python train.py --encoder_kernel_size=5 --text_encoder_norm="rmsnorm" --text_encoder_inner_norm=false --momentum=0.95
Rows from block 3 of the text encoder, named by matrix and row number. Rows with one number belong to one attention dimension. Each number is 500 + 25 x the weight over its row's rms, rounded and kept within 0 to 999. All counts start at 0. Numbers have three digits each. After the name is the row's rms in percent of the matrix's.
# q: attention query (text_encoder.blocks.3.attn.q.weight, 192x192), inputs 0-63
# k: attention key (text_encoder.blocks.3.attn.k.weight, 192x192), inputs 0-63
q.62 106:500563500500500500533551500500489500551515530552500492500463480500500500508500500500500540444500500500500547500548498470500500525433500500500500483417494500500450500500535474500500500500500500
q.63 099:500500483466500500500516487529427500500549541496500500500500500500518502499500500500463565565500500457500467500496500443479500535500500431475500483459500500500500500541500489437549532482485493
q.64 100:548500500500500500500500517528500500463529477500581464500463500500472544588500500500495500500500500500500500500491423500500512500500500545500500500500461499500500500467512500452500493495519500
q.65 099:502500500570500470465499500532523518510500500512500461500479500483528454499500447500500481500504516493541483549500500489500500471500500546505500519500546529500500500520500500500454500500464500
q.66 082:500500458500433466497433517500500500498500500479493474481500579514500522515455536500500500498544430534500463500469500500500500500500484500482500479500500500513500500442530531500491500500467500
q.67 094:468500468500500500500500500428500500461510530461516465442479554500474500500536500474522467474428500500500500500500477500451500531500500500500449500476523500500496500500448500537469569500450440
q.68 074:491500500522505482500545500500515500500503493527521500500500500500500500500459505500500545451556500543500500500500500467499465500500500500445500500500520530500555500500492457449552500500506500
q.69 091:442500500506583500488500500500520504500481492505500496500500526500510457500489500500533500503500458500500455500500469500500521500466500500496500500486574503500500500528490500500482524550445500
q.70 097:468500500500523500486500427500521500574500500439462500484500436500500490500500500545500516467500500521500500551557586512500500487500507474500486458500558464494500492500500500464500554500474494
q.71 088:543452457500500560500500538539451500488500500500543500500485500516500500500500468461500474503445500500500500518500500500452500500500451500500463500544394479500500500500500519500500445449560500
q.72 104:500500518518500500500500573471500500447500500500500527500551536520500500467548488515500469500474499463500503500500500500500500522500525500525494500500482477491478595500500500500510502502529500
q.73 074:500496500487471500457510500500500500500500443500509500458453500500500462500486500511537475500500500606500500524469548514500436456500500535413500463557452500500500500457500512500516500472500500
q.74 090:483500563500535505500500500500500500500500455500503500489500455500500444500500507500493537525523584500489500500474500546500500500500500500500454473500500484497500570500517500500500500519500469
q.75 083:553500500500481500500500505471462500500489497500585500500544500448472542500484485514485500500500500500546500500500408500500500500500500526500496500500500500500499500448500467453488460500528500
q.76 079:558500500500500500468500539500454535500500500459528458483500460500500510489500500508500478539507500500480510500500550570508500500548500500500481500500475491509500558500500532442500488500529500
q.77 085:500492522500559475500500482500533449500500500500500500500460557500500456500500500500500500466500500500500440500500461500512525519500500500516459500500500500500500498500500488500500510522500495
q.78 047:538500509500500544500500489500491500500500500500500547500560442500500508500505500500500476500500411500472557500500500500500500500500476559500526551541500541509503500500472500500469486500500500
q.79 101:500507535550500531538462500500473500500500492505539517500443489526506500500500500500500464500413500500500500500500500500500454500500436500500500500500500463500468500445500477500461473526500506
q.80 091:534482500517500500500486453500459500500500500558497500500500499500492558500500482539500500476511505500493500500500521545546483500445482500500537500500500500540530482469503500500499463500551500
q.81 094:500500456500465500466500500500449471500492500535500500520501500515493539500500500500500464571511500500500500473500496540525500517530433500501521500500426533500524461498494508500498500500553500
q.82 088:500477500467500500553500500500549485500513500500500500490559482500500467500473471500464500554500459500500500468468500523490530500500449453555500500496500500509441500514464538500462515500500500
q.83 088:500463500500530523445542500500495524481491500500469500500547497492500436531499500444518500500557500500500500500457462454497525500500500500500500427500495500512500514494506521477524493500500500
q.84 061:500500494419534500460500500544501500500500500524500500500443500484510500555500513448526500500510539500500500500447443500478500500500500544500500442477500489500476451500511500523500500500454500
q.85 093:540546495500465500505469500500469516500525500500522500500448500513500557500500500500478499500447513500500500500572500500500500530491500513529509500500496500523500474475500461500434500500538504
q.86 100:467500500500500500500520468459500481500438500507475500473438500500514489449489537489500500500462500500500518500499500500510437500500468500452500480556500500511500474557429500534498500542500568
q.87 070:479528500456500500500500458500485500500500500519475466500446560500500500500500500500546461515500517546480500460500484500500531507500467539500536490500501500558500442500500500518500555500500534
q.88 070:515500500456492475500568500500500500500496500500500500500463516500443466500448542500548518500500500549500500499539551500500462557500500485443500472500476500558500463544526500500546500465479500
q.89 063:500500500426500486524532500500500500500500500500500500430464515500500476500500538431500500500427500500500500477500442505500500500472555534585500483500500500500452500514500500494500508532500544
q.90 071:500568500500494500500513500495500500500500506449500481526500500500500479500500500570471497465500500500500556500498572500500460457500465497500507495500503469569500468521500500500500500500500500
q.91 085:500500515500500500500489500500500500500523500516500500495500500520500538500527500481481500500525483500500500500500461500435500500500461500559533539532500500500500500500500510498435512475500457
q.92 091:478500500508500523500511604468488565500493500456524494500587529500500500507500454500530473500500448500522500500500500512434511500515500500449500448500487500510500500565461525460500500507471508
q.93 084:500500500511500488452553578533500485447470500500500517500500554478500479500484500491529497474500466544500524500500500500467451500500511539500500524500500551500500465532500500507541500500514500
q.94 070:525500484500465573510500476500500500477500500453473448461500506500500500500473537519500500500500500500500500500497499500452463500500502477480500471500462481500500510500544562485500500500500500
q.95 114:533500456500500510507533521500482500500517477500549500522513500530500500500500420464460459517444500494500500500500500519500565492513500503534500468543500500500495479500469463500500564500500500
q.96 130:500500506500500500500529500500500547519487500494485500495490490500551485468534500500446500500478500458496544500500493500500514522535500500513500457500532450497532508500500452491513495500500490
q.97 125:451491476507500418498534500521483552542509490500443528465500522523500507476500526500538500511500545448500521500425481500500500545526491500500499500502504500500500531500500518500500500516500500
q.98 098:500500500500478457445500462500500577517481500500503518500487521500500511433519500439473500478500504500500481500438447500477500500500449500500500460500500500500500584544500500500498500500500500
q.99 122:490497508457493489500539431518500500464500500500480500500476500500500500500460525500500500494500500500500474555500500500560500500508575551500500463500512582481476500500504500515457500500500464
q.100 128:500500534500483444500493486481505500500500543476518534465500410477514506500500500500464495463559500531500500500500537492501523465500500500465418481500500503500497500494495488517525538556531500
q.101 109:500437500500500535500464534504500474500500458514500527457500500412468500561456500500532500465500500520500500536500500518500541500500558532421500490443500500500511500520500539500500500500525500
q.102 097:488490500509500500518545561542479500463500447500500500486537540500500474510481500536500500500426522514500500513500500499500500549579541503500500460500500500500501480468533500482500500500500520
q.103 092:483500500577465470579500448500529537480500500500500486500500510506530500500545500500531522500525525468500500490500500500500514513470500500500500500500532500509526500450500500478500554501459538
q.104 120:471500527564500507504500532500463500457458500500478526500526525524507500479500500500502500429500500538500482500500500501552500500530500500451518464500500500500471500520500500500496500519500482
q.105 095:491500496500500474500500500500562500497472522500500571462500516500500517449500488559490500500500528500467498500469500484476500500481513433500510519517539500500522471500487500500500500531535500
q.106 105:506496504500502466491500500484500515509524500500440500500518500516463518496500549500524572534434500537587500500500500537519500500500500500500512500500500500500449553500500480484500500502446500
q.107 097:500527500500500441504500417465542537454500567500500498515473443500500524430567500481500520487574500474500545527516516558500500483504463491500500500500500484522500500514500512500500500512476500
q.108 073:543525500500500586500500466500500534440500538491505500500557500500500504500500500500500488450511485510496500431500500500500500473554447477500500515500500524500445500547548500471504500500500500
q.109 093:500500500500496500514511520540500500500500500448523438500500500485465500548500536518536500488523500513500435500510463487531500500540479542500483525500458500508474500500479500500502500500500531
q.110 116:518441469500485477500538500500500500533557500500500542514500546502500500500500500500512477580517482475474500544488461492500500486500570500500479484500432500500500500491500500500482500500512500
q.111 121:523500500457500500480475474500454500510500512500498484505504490517562522500500500520500488500495508460459500454505509513449500500546502500513479500574500500454538512473538500518495544453515500
q.112 135:479575500500500459500500484500471550489500461500439498501500500506451500500451500520536495500477500500503426500491473552500477504506500500500500500520500500561500466525500543500522500500538500
q.113 145:528500502500463500539471500486500500507493500500503500500459500537500500446534442528500500467541498500500537517500554492500500500500504491494443500536500536500500473500500500514438504523519487
q.114 100:516500512500500561500500474500494527508421488541479555475500500522500516500500500469498548500500539527531435472500481500500503474552456460500500500525533559507431510523500538500500512500500500
q.115 132:500500500500475463513500412545545500500535515557514500500447467534537500441500455506447479500500537437478507500500559500503517500500520500500479534496515500500490500500500500500500514500500500
q.116 097:474500521500476500500500417439480500556463500500476500533469500500538500500476500500467534500500555465500551441474535449500500555500500538500500467459492500550567500510500500523530460500534500
q.117 107:445500500530500410500551500505465500500523500500457519476500516516500500486500550483533500557496519500500500500500500525500482524500500500501500486474485472500471546482546495500524464500518483
q.118 091:477445494500422466500511500516500500500500473500500500500500457500512496473508515523518520500500500504544500500484522500500459571546473500500530467509500500500500500500520453520454500481499552
q.119 107:500420500528433513500500454519529500500500503500500468497500534509518500441522497544500496458485562500500556500463483500500456538572459512500500540548515547500500487500500500500500517500506527
q.120 109:509572500489500500501467500474516497500464500500500500511500500528472500466470455500557500500500500558551500500500500478524500500500438500494482539500500555520500486500500500500500500529500456
q.121 128:500468500500500557500500552468442500500533500500500498454500514483500468577500500500556500500497520509552482471493500500514478500451491500500514468503500500540543500500465500496500500455500546
q.122 107:500500506500527455500464500535451544500485506500533548477497493547500503500500563500500500562486500487476500500500500455573500500500516526477545500500500518500470500453500506543500510471500486
q.123 107:500500500538495501500480500500500500500518500519485510476495480486500500500500500500498500413500500524494500500490500505432469541500500530500511500500467500550500467508500477500500538500500500
q.124 121:500500491488500501500504540500500500448500521477553520500510500500500500500500466501510487480543547505467500477508500547503536500551480487491500538500500495500500459500500549521519500500500500
q.125 097:464500500484500500500500428500500488508500558504500500449489500500500471500448544500441500500509500500453502479478515481567510464500500500500522514477513511524500539500500500562504500500500500
q.126 108:494500533500530500500500500500483497500500500500500500509500500482500500538465500500457500500508500500472478427530515464500439454523453514500500500524499500529500476482500500500467543500500500
q.127 124:532497500488500466537467424500513532492509557500476500509492501500559500500524495500467500500500530500500500451510526463485503500531500500500475509528500500500511522472508500537500510494500540
q.128 110:490500469486500500419533500500500523500500475487500500476500477500500500500455507515527551505501500500500478513465453500530489500484559493500500471512495516515500547482517500500552450500500500
q.129 075:500500500500500500558500527453498468508500448500500500545500500500500500500500454500500462500500550480474500500527561500500502500500500533455500500512562431500500483500500444443500512524460500
q.130 090:500518530554507500500500469500500462500500496500500500500510461547467483518484551500518465500500433444548500560500500500477531500500467509500500500500500519453500523557500500500472501500500482
q.131 100:510500504516466500525522500500520500500517546500556500501474500513523486439591469500500490473485544522500500460500500500463539454500500500539500500489500500480506461500453500500479529500498556
q.132 084:500500458452500500528477485498500448500500500500500500532476500500493481456500497509500478455535500500500469500480500479500500472500500500500494556500500500542473403500500500529500583500500500
q.133 086:500473500500528494481505500500500535500500500500493504500489500462500538500500476500500560454484500475523500533500500500500436500427500474500500500461500487461506548475524460448478447500508505
q.134 083:500500483498500500500484500483482527498508474500500500506500500500527500500500494500458469461567500500465554425467558537522405500500500500500459500500479500529500500500487493500500477489500500
q.135 088:500500546500500436458490500500458500500500448489500504500500431500500543500500500509500497500500500519500584521468500541500500459507503524436511475552533511471500574561515446461528473500500457
q.136 096:500497500459500500500500500500500530513500526500500500500529500500528500466500535481500500500443520519500500422514500528555500500500500471500500500500500567564529500442500500569458500437500515
q.137 073:486464456500500521500500500505512500540500500474500500500434510500492500500500500500484572474502500492500543500443502523500453501500551500501546500459500500500500556441509500481500461500417487
q.138 099:474521481468539500491499521500491500500450464500516500559500500500500500544472494501488500455532476500500500500500500500500462500496500445502447538498511496500472464500500539554502566533497500
q.139 075:466500500500500500506500500500500542500500500444500500500500500500500500500500531513500500500445516528500500500500500500574448500500500500560493500460500500559544500500446500531500468453412538
q.140 109:500500527500537458456563495468493500500571500500493500500523500475500500501467522500500500520506500500493468500500500500540500438516537528517500475500500500500506500500500473500521500472500487
q.141 106:500500500500508500494500500500480500500472446500500500535472471500488500535471500500464500506500501500453500500465500500500499450500500458447455559548532527500500490500538500464539500500536460
q.142 117:500500500527466545500500543500497483462511500563552500500454500500530500515539457500496500473559500448481528465527552500500500460500468513500497500506500444465487461505500475488500479545500500
q.143 106:480500500462486514469500500500500500500500555500438500504500516500500500500500503500509500488500500500536500480500500500564487545500500500500537479426445544500499500549500500500451483445472500
q.144 079:500437491519500500500500509500507535486445500459500500521500500500443431500500500483508500500476482500500500527500500500500500578496500500500500500466500500397505500500500516500500491500513500
q.145 082:499470490439539500522500477500500550500497500497472500500543501448500513507549500500500542444500500500471500481491500500500528457543502465500451500515460509568500475456500565591500507527515500
q.146 083:500500500500478546565500500517503457500491571471500498500486505500477473500463500524500489500500500548500500504500530519481490515500484554509539519500472522460478500500548500500545500509551500
q.147 085:514417500464500503500500500500476494507472500500477467451545500507500500500500475544500524509500500465500500433500500486469500476539500493533473500483378512500529499500532500480488500500500523
q.148 079:526500500510500500531500500500500500500500500500463500486500461526500488427511514531500487500486483486506531500548505500553560500457500504480543523476500494556550500500500500527500500500500517
q.149 091:465529472500500464500500500515533500500500500500510500500500506613490500500500500500500500500500459462500482500500500500500519500500463479517500500439481500500481500500502500500439500556500530
q.150 081:500532500500545500500500500508469500500500500500500520500532500500459431519500470504500500526438500550534457500519500500500500500500500468500500500500544500500511500500563500500513494473493500
q.151 075:501518517522461500500500471500442500500496500518500500435484492500555500502500542466480500500500500500495551500500446500500500505583535500500500478500500538494498577500500500483500468500427500
q.152 094:500500474500500462500500500500500500500500500433500500500504489593500431496460500523489455548500500500500500552491482500542500480514500456500500500500573500537500503520450500535500529484500481
q.153 083:475499500452490500500556500523557473500500500500500554472500530500500500513500510500451491480500500500478500533500500409500562477500500500464526542513500500512500453500452520500500500474500554
q.154 069:500500500552500500517500570427420500505500500500500502504500500500498500500479500500479491500459479500500500500524500555500481439500500534500500500500500484474500500500500500429500453512478500
q.155 113:500489497500528500425500500500500500510527528494446463465547468473500491500500539512500522487470500499511500491500433509546483495500532500560500487559500500500545500455483500511451500487468500
q.156 083:500477482500500500500500500500500576533487416493535460500500500528444500524470543495500536500500518522493500500500500500500507510500543500453487527483516538426501500500496500500518515446500500
q.157 108:522474503500505500511500549480500532528500455500500500511506500481546537500500500481478525485505500500500577448500525500500500500500500500503461474500497444498500547500518500500500500500452469
q.158 097:513500500482479528500518500532500474500500500500500500475500528500516500498516531500500500562500500500447547500500500500537500475518487456500512540500502573541500465503454557500500500531526475
q.159 133:497509500546500464467522465500453535500510500500500490457541500504500536473482542500522500534421495500528500495511483500524500500500541529500533500500500522456517566500505499451522500464500500
k.62 110:505499500500548527500500496500500500513492475528516481462500500471533483500500500443500506526538523500500534487469448500500500500563521455500500500525500548522500513540457500485557538500533514
k.63 095:516492490485500500500538500500500551537537500471526500467500500451500500500500481498471442581474500544527499500500500500520500451463492500500500500500500449500500500496467500420500500518519500
k.64 116:500500500500500481533500444500519500500500522502500500515562468500517500500500545486531474513500475500500500473500500500487500513545500500487514467564501500500500500557500522500518494500500463
k.65 102:537464451480500500500500500492547510446519500475500491500500450500500500500553478500500519500500500500460500508500534433444500479500498500500500498522500500522564465500500552500521500500500519
k.66 092:500500500500500500500490486500449519493500500500500453500506534523494500443453540495522510500518500500535455500456500496477500557500500528485525466536500527563492464500500500455521469474500487
k.67 096:500480533540441504500564500500500507500500515446543521495500500532515525500461478500565492589474474505500539543422500519484500500525500500508500468468533513478500552500521500500500455483479500
k.68 079:500529500500500479500500500468543479500591500446500500500500500438478500509500485500500500500500500471500484500500525450488547446500489530500500445434500500596480500500500500498495525500500500
k.69 096:500442463500476548500508499489500501500500500443577500507565451500468500486526473500500492497512468500492500500535500439500500484480500482458551500500502500468539515500479500500500564469500500
k.70 112:500500474500500534500500500567500500500507500500511500500500490500500500543517500521500533500500500500554467500512500496520500552500481458477506471465506528446487465500500500500493489491500500
k.71 091:500537544474500443509529500440523477563451481522437407458479500500500500513465506525500500500516517526502509500480500500500500479523463509535500500500530452500459552541500481474500500541450500
k.72 095:500500540500500500500500500500556500500439480540500526500500500500500500523500500500494462488541537523500547523500500563535456461500453500551471531500500435500500500500490500548500548543500464
k.73 069:502538538500500500543432518500552531476500534500487500487487500500500483500490500500493508514551500457500444438500500500480548452500500500500500500540500500535500500447500500475500509495478500
k.74 095:500500500514500500534530562500494543481531500513500520549526500502504523500567467417500500484522460455500554470517500547500566505500500500453500511500462500484500500479507500500500554542522500
k.75 089:518485523500500429539500463473511500500490500508487500525500508487500487500463500500528500500524540500495485482448500500500500500500500518540500500551522500514500500500513500486500491500526500
k.76 068:500500588450534449557500500546534500538538500564500432473500505500500500500500500500477524500503500449500482500500500500500500518500500554500474541544567500495474470507466495469466515500422510
k.77 092:500500500500500540466485500500484500500547516500549500550533468474500502500508535439500500500535500500471500500537556488500500493500530500444559500500485500500576500500500530536502543496541500
k.78 054:500500538527500404500500500500531500492418500503500472500500500500500500565500500500504504500443500500500500540500500500500485512476500500500467500486558473462457500541423500500500530500467500
k.79 108:488500500500500500500500502500499500500449500541500537470464531533522468557500500571494494462492549500500535500494500567530500500519469505544482506500517500500500500518449492500500500500500462
k.80 088:548511500459461536500471513508501500507500500466500500488500570461500500538502449500440467431500500538525454500485520500500500513500473500500500521500480500550500500500461554445491500535525472
k.81 093:500513500500500406500448490507500469546500500500462500500500500475500465450447500526500500500508500500500500500500483500498500500500500500523500530500500500574500480500500500486500500500500492
k.82 081:424500500500500495500500500500460505495460512480500500500546504482500523490500551526565496500451500500500500500500500500466500500536500444511475500500514500419427519500500500498526500434500487
k.83 096:500466483500509500498500462508542500531500541500520500500500500453475500477500500500500500500481500500441500474487485434480575500485461494500500500524500500500503502517489500500469536500500506
k.84 062:504470500536508500500572500487500500500516500480500561500519447531500500500500500500500501500500445494496500500500500500484500500500537500500500500500440523500500500500500465483500500482549500
k.85 096:500500500478500500443454500500507500495500473493500500472500500542500500500434500500464500500462530552500507500487576561553407527527516503569500500500500500500500497494500522500500456511471475
k.86 107:500500530500462525487523550500493500500446466483500548432500525539500449546472500500500501512500500500500500499500500500518480500510500500492500500446491445500500486464500500500516500500515470
k.87 072:508467450500500500500492464566491479530500500443480500516476500565500500413500518538468542500494500500500500543505500500544500500500521500500520500500500466500500502563500500500560500454500500
k.88 070:471500500500500516500499463500500495500513528495495498500500480500476520500489500500500500500500500518500500500500442500566500503500500514546557469455500500500500500451500500485500500469467500
k.89 061:500446500513544559500579461494556500500500500500518539500500500500500500500500524500500481500500500550452500500500460500458500500475500476500500514500500500393565500528500500528500532500500508
k.90 088:481501500500500491471483500546470500509467481500500509500500500542500500500500500528500506500500500540500500526500500531520500500532500500500448475442524500542478500496469500500500492500500454
k.91 093:449500500516500504500500439500500533535500544500437426506500500500500500500500500514518500500417500479500500530449490500521500526500500500536430500500500500500469500500456496514483471500449500
k.92 095:500469500520500454561500475497500500478460523500500507500500500500480526500461525501537500533500540525500500500447482505500500500544448500575500540500500477500500495500525466500500500500449490
k.93 086:500500500539524500500500477437575492500466487467527500500500500500464500500500478500468500537500517500500500483560500500500526461511403500495500515500500500500539500530454495500461559514481500
k.94 073:447500543493500500500535508500500513602546500553500475479500500495500500526464500500530540521500500500542500500435500500512500500500500460491457500500500557528401490500482423465500500500500500
k.95 108:478500486500500418500500483536500500500466479500500504483500500500524446487494500500500529540500526515510527513500476552546492538540440499557487518489500448500538500595501526500500500483491467
k.96 123:481500509546536493525519455500500500500463517500493525500500456500570561500496511459500524500500541500463500483463500472465447537500457500411500500546500453500500500500567500445500504500546500
k.97 121:506500500503534500476500500473500503556500500500483500500500548494500507544510500446500491485477517500500500505500471525467500471513500500552521573500500459467500500500500500500500500500498500
k.98 098:500452500500500490442500460558500500561448532444500515563556509486500500542500500538542454522524500539500491511500474524499500500500500500500540500496511500500511534556500500466454461500543500
k.99 124:500500564500435500500500557482446462500500500576500500500500529520500500481500466450500500437529500527519500500510500538482529473500516500522502500463500527500457495493523423500473500462500535
k.100 125:474510500500500498524496525500519500500505476516429488500493500560500537477500516468485500500417425496500465500501450530500500500500500459500527547500491491530471509500480486500500500513491457
k.101 107:500577481503485524500500499509534500500500500500500500500464500500474500493525500500500500486500469500493500500500500529500500500500490491514501448500500500500464500487500451500500500500457589
k.102 094:448479500529562502500500534515500500500468500484500500500500500500552500502500566473500500500500500500500483500496483500530413500500500488482500494500500491502500451531579500495484500500585557
k.103 086:479476516488500500513500500502506500500524500526502500500515513500523500500500500500456500500500500433500456499500500500500513538545469490500501523500500500500502448500500542500539486500500454
k.104 118:500494500510500500506500500490481453543500500500504500500534500481520536481500476482522537532498500500500522480523500546500516476487530486500500500512502500502500527500500485525486465500456500
k.105 093:500458433500549485500500527500492500500500500500465500507550500500500547626500500465500506447500500500545500500500500473500500484500500500523500500500500459500493500456481524447500500491500500
k.106 107:500500531500500564500500484500473500500500514503511500500466500536500500500500500500453507500506526500456482541500485518463500500500500500500500548500500500432500533585500462538500500440500506
k.107 098:520500500498488447500500533454500500500482500500484500483500500500465500539513505500500527500500496500500415500500488500500500472500528500500493539500512495500500532488487500500500500500500500
k.108 076:500500427500459546469496469500543522500500500500500500500487500500497464508454481487500500500500430500470454500546500526500500445500500500523500432435500500500541500495500539543500500500526500
k.109 088:500500500454431500474500490500500500500500520500485500500500476500489500500500500503454500500506442500544500556535517509583514500500518500499492460500500564500478442500446500500500500549555533
k.110 108:456477500500500500455500512500517506459480539500540500500463500500500408528570530500536469500500500500500500518460500500455530500500500471500500500510500500492500487474500500478500500500519500
k.111 123:500482500500500500500538446500496564515500500500517492500500500551521476500496477500500500502489537497509500539415500500475465528528463500491468500489500500500500500500506475514500525506539500
k.112 128:491518520500513552535437553461500481474528507500540500498484529500500549500502516437496500500515483517500473466511500500500510474500500500526500500482500479500500500500500500500500500458500500
k.113 147:500530541535500458529500500500505499479524500500476500500500471500540500500500533519500509473481469500523500451466500489500500490525483500500524489487500463528457514500500480473500500500481449
k.114 092:500429434541500514544507439500500463568500500500500500510500500475508500500506500500451500486500500507499501500526505539521500415500500500500500500500472517500500500500452500570482527500500500
k.115 127:506500513500550500538500551500436530510500500544500517525500500500500500496500500500500500500500500500514500442453500464500500500500477500500531533500414500500500500500523500435500500500500427
k.116 105:500484569527500500600491500537507517444508460539500546500506509500500527500441500500528508481488500501534521448455500500500500537500502500500500500500530500500475505500540473500500500451500500
k.117 094:497500500500500500484500500492500500513405500500500462513500500493500500500559500500500500470537517521500500494500466500473442531471500500500484555466500460500500502499500500500500528483516515
k.118 092:500453500521500500495500508500500500576500500495500500500500529500500511452500481500500456500500500500515500500500500500496500500500430500443512500507500478500493507509560466518479554495490559
k.119 111:500476511510500393475500500500500500554532500449500506489500500500500531500519500500500514475500481482500545453500489500463506500542537500517500500500515445500502522543496500501500500500509480
k.120 114:500500527466500499488500500518500500500538508472489500500500500493467502534500500512500500500500471490500516512479507512542537500487497500560507500500500530534500500500446507523500523500468500
k.121 126:500500500458500498420500500500499500475500488500500500500500543517500500500510512500500500500448551500500535510500500454500500500522500500500492500500557500465500500500493532522478500500500545
k.122 114:499467500539500500500500531493445500500500468500500478512500500437500500521500448500500500479489519495500500473498435478489500500500480495556472569500500500474500500444500494500500484446463493
k.123 104:505451500515501458532472515500560481546558500507500500500527500500500517500475500458500500531500473523482500478500477500500510469500500500500515500500538498505451500452500500512525500500459484
k.124 114:500539465519452503497500500500500512468500500474483500522500500500500500537500500500500500500500449500566477508500507522473574500500500500486540482500500500500500444484481500500500515500436500
k.125 096:486530500500500500500500500516475554520445511500544511529500500500485500500518495531500532500500500500499500500500500552500475500475422500500518500500500550518469500500500500496483500500500500
k.126 119:449486559500507500479461500523500517505500477452482500500500482516500500508521500597515500513492450500494500578503500500500483505483528472500504500462500469520455500500500500500466468500498448
k.127 125:500500500500497500500500500563424469530514438528500500500500487500500500500486506490500459478500500500500450476448500500467500523517500464500500564500500485541500500500506500500489525536512400
k.128 098:511500500465444500500500500500500500500505500508500500500486464560500526551500500535500537500500500480528500445500500500521515500500500500500500500456500550531500484500500500437539514509500500
k.129 081:506468535498500500510500519500457452480500503500500500500500539500534500431512524518500557500448500500500500485487500445500511457538500500500500500448500440483500500479501497500429474461502500
k.130 086:509500500500500500474500544488500502500545488500500473500532533500500468500500447500487500477477554539485482500500513588500514473516514482461491525500518500500478500500500513500500500500518468
k.131 094:471500500514516500500500498512506500500480500500465500500500533500500500500469567504573497500500500500452500509448500483500500497539531474500531474500500477500500558453500501511510475500514500
k.132 095:500475500496526489495463515500500534500500500500500500500500550500498518503522500500500508500509540500447495500460568506441500530500500493506500548552500431500500558511543494469500500488500500
k.133 081:500500500500500500500531526500472482500502540500512458500500500500507500500546500456500500500500479519517524500491465498500490500462532500500493500481500500500470528500500579520500510500500506
k.134 083:500500513500500500536459500553485475527500500500460550500500500500519483517505537471482481500500537500525477477500500491514503500533500504500500500500515455521500528489445500510500500499500500
k.135 086:500500500554493500500500500495500500500500500500514550509546497500500500483500489503462500474500500465551520486500500500500500510463500500500449481500500500456484450536500500500474546512471500
k.136 100:500509500471500500523500552514519488510491516522500498513445454500534458523480531500500500500500450489500500496576529449480530527500454500512500500520500500500522500489500471474528500531500503
k.137 084:536539500499500472518500500430500500495550550500500500504459444483524510468500500500457559500500500500518528500500500500500500500451498486500551500491459508500500500500505500500500533500496500
k.138 095:452500500508547500442500482500492539545500519500500500500500530500500547443506500534490500500487518500500500500500500541463488522500500518500506555500499481500500500500540511539500500442500500
k.139 083:500500500500500500553500538446500515500500548526500500532500500500526500524500500500450480500500437462567500462500500500500503500500500500500500509500448566553478500522500453445541500500449500
k.140 108:500517500495465500517500500500500471501500500500500500500500500496500500536454500500500500500500439462571500466500509471536516500461519500500435500472476517511500475500448512439500500540500500
k.141 100:500500521536502534471451483537500526508500526507474500517540500461500539500500566500498534464507555535501507500500500466442466500508500500532500500547529500545500500500516500500500496495500500
k.142 116:482471500540541500500470466500482500500490500453485487500492500500532465478458491514559500518500567500479500500500434502500500465506547500500492472500521463423500541500469497515477489500525525
k.143 104:500500500500443500539500531500500500480500500500500500500500500500549443544500500470500445500551477500538500470480520525500500475500500500422465500500458519500467459500437500443520504513500470
k.144 076:500542500575500525500536500500486500500540459500500507500561500500500510500534462500473463503500481500500500500533500566538524470500441472506500500500500500556478500500554506500521500500500500
k.145 079:500500500500500500520500500526500454536500500524500500500500476500500496500500500500500500473459500534500498526500500500501492500495500483500503500540500500500532521471512500472500500500500500
k.146 074:500529486500500555500500491500476500500482500487531470502500507490500509519500500500539500500512522500512500512500500500464500500500500500500500500500500500463490539500578519500501504524500500
k.147 093:495500535519500433504500500515487500500500492500451500544500500500500443500444459500512416500500426500500484500474500508433500532536504500500500500500500500500498500478491500499525530500527500
k.148 084:526490500500498500561500500500500500489500500500499500500500500500521500532500500500500500441548509500443517500500500500500490500500500500500500500500497500500500500500500500443532500461487500
k.149 089:500500500500500500466498500500500548500500500473500500500462518500439500491536476500500549531537500500447500500456502500500500518500500500500512521539518514460458500500590545500517500492500500
k.150 091:451505464500500579500500500433470513493511493500500500500500524524527543544534470493484530467500500492507528500500500535500500520480500537477500500460442500501487544500530453500491492510500500
k.151 083:544498500500463483500526500500500500524506500500500467500538500500462448518500500500500500500500500500463500500581500500552525500500500484500500500500512498500500434494454500500500500500500535
k.152 103:500500500500500500500500500500500500500505500500500500500500500545500520463500495515460582500531500462500500456555500500500500500500496455500500503547500504500534470505500487450500500491434519
k.153 085:500500500451500475500485500500500527500500461503500459500473485500500500500489500500500546500500500500500488501528500482467500500492500500526511500500500532500500500500512500458500473471500460
k.154 075:500500500542516530500500533495488485500500528500527500518500490500500466519500500500508500450500500510500500463499500500530500500515500500458454478500541500484505500500468550557470488500500500
k.155 103:500553500500474490519514500500500500487467500510500500500500500500500462512477500470491475500560452477500500500551564494500559517469500475476500500500500500500543489500500474500500500500500500
k.156 078:521566533558500500500485500538500500500515500456500500522500500500500489500522500500509523500500542500491494500500466500500500545522500500500500500500521509500500500500500500500551529500465461
k.157 122:492500500540500475500538471534542500516500500500500540500554464500500500481440547552500500510460500500500500511470468500524500500463500514500500470484500480500500451494500500539500510500497500
k.158 100:500500472465500500500434500500500516482500533500448500522500501564500457500500500500500474416500513500467464500500544500444524500532496500446502500558514515500500500530500500500466500492500500
k.159 132:500500500500445500528528538500548451500523500500519500523500444522472500500544457456500460530456492500500500500500500499500530500478468500500496499500500480522500500500500500500500563512486500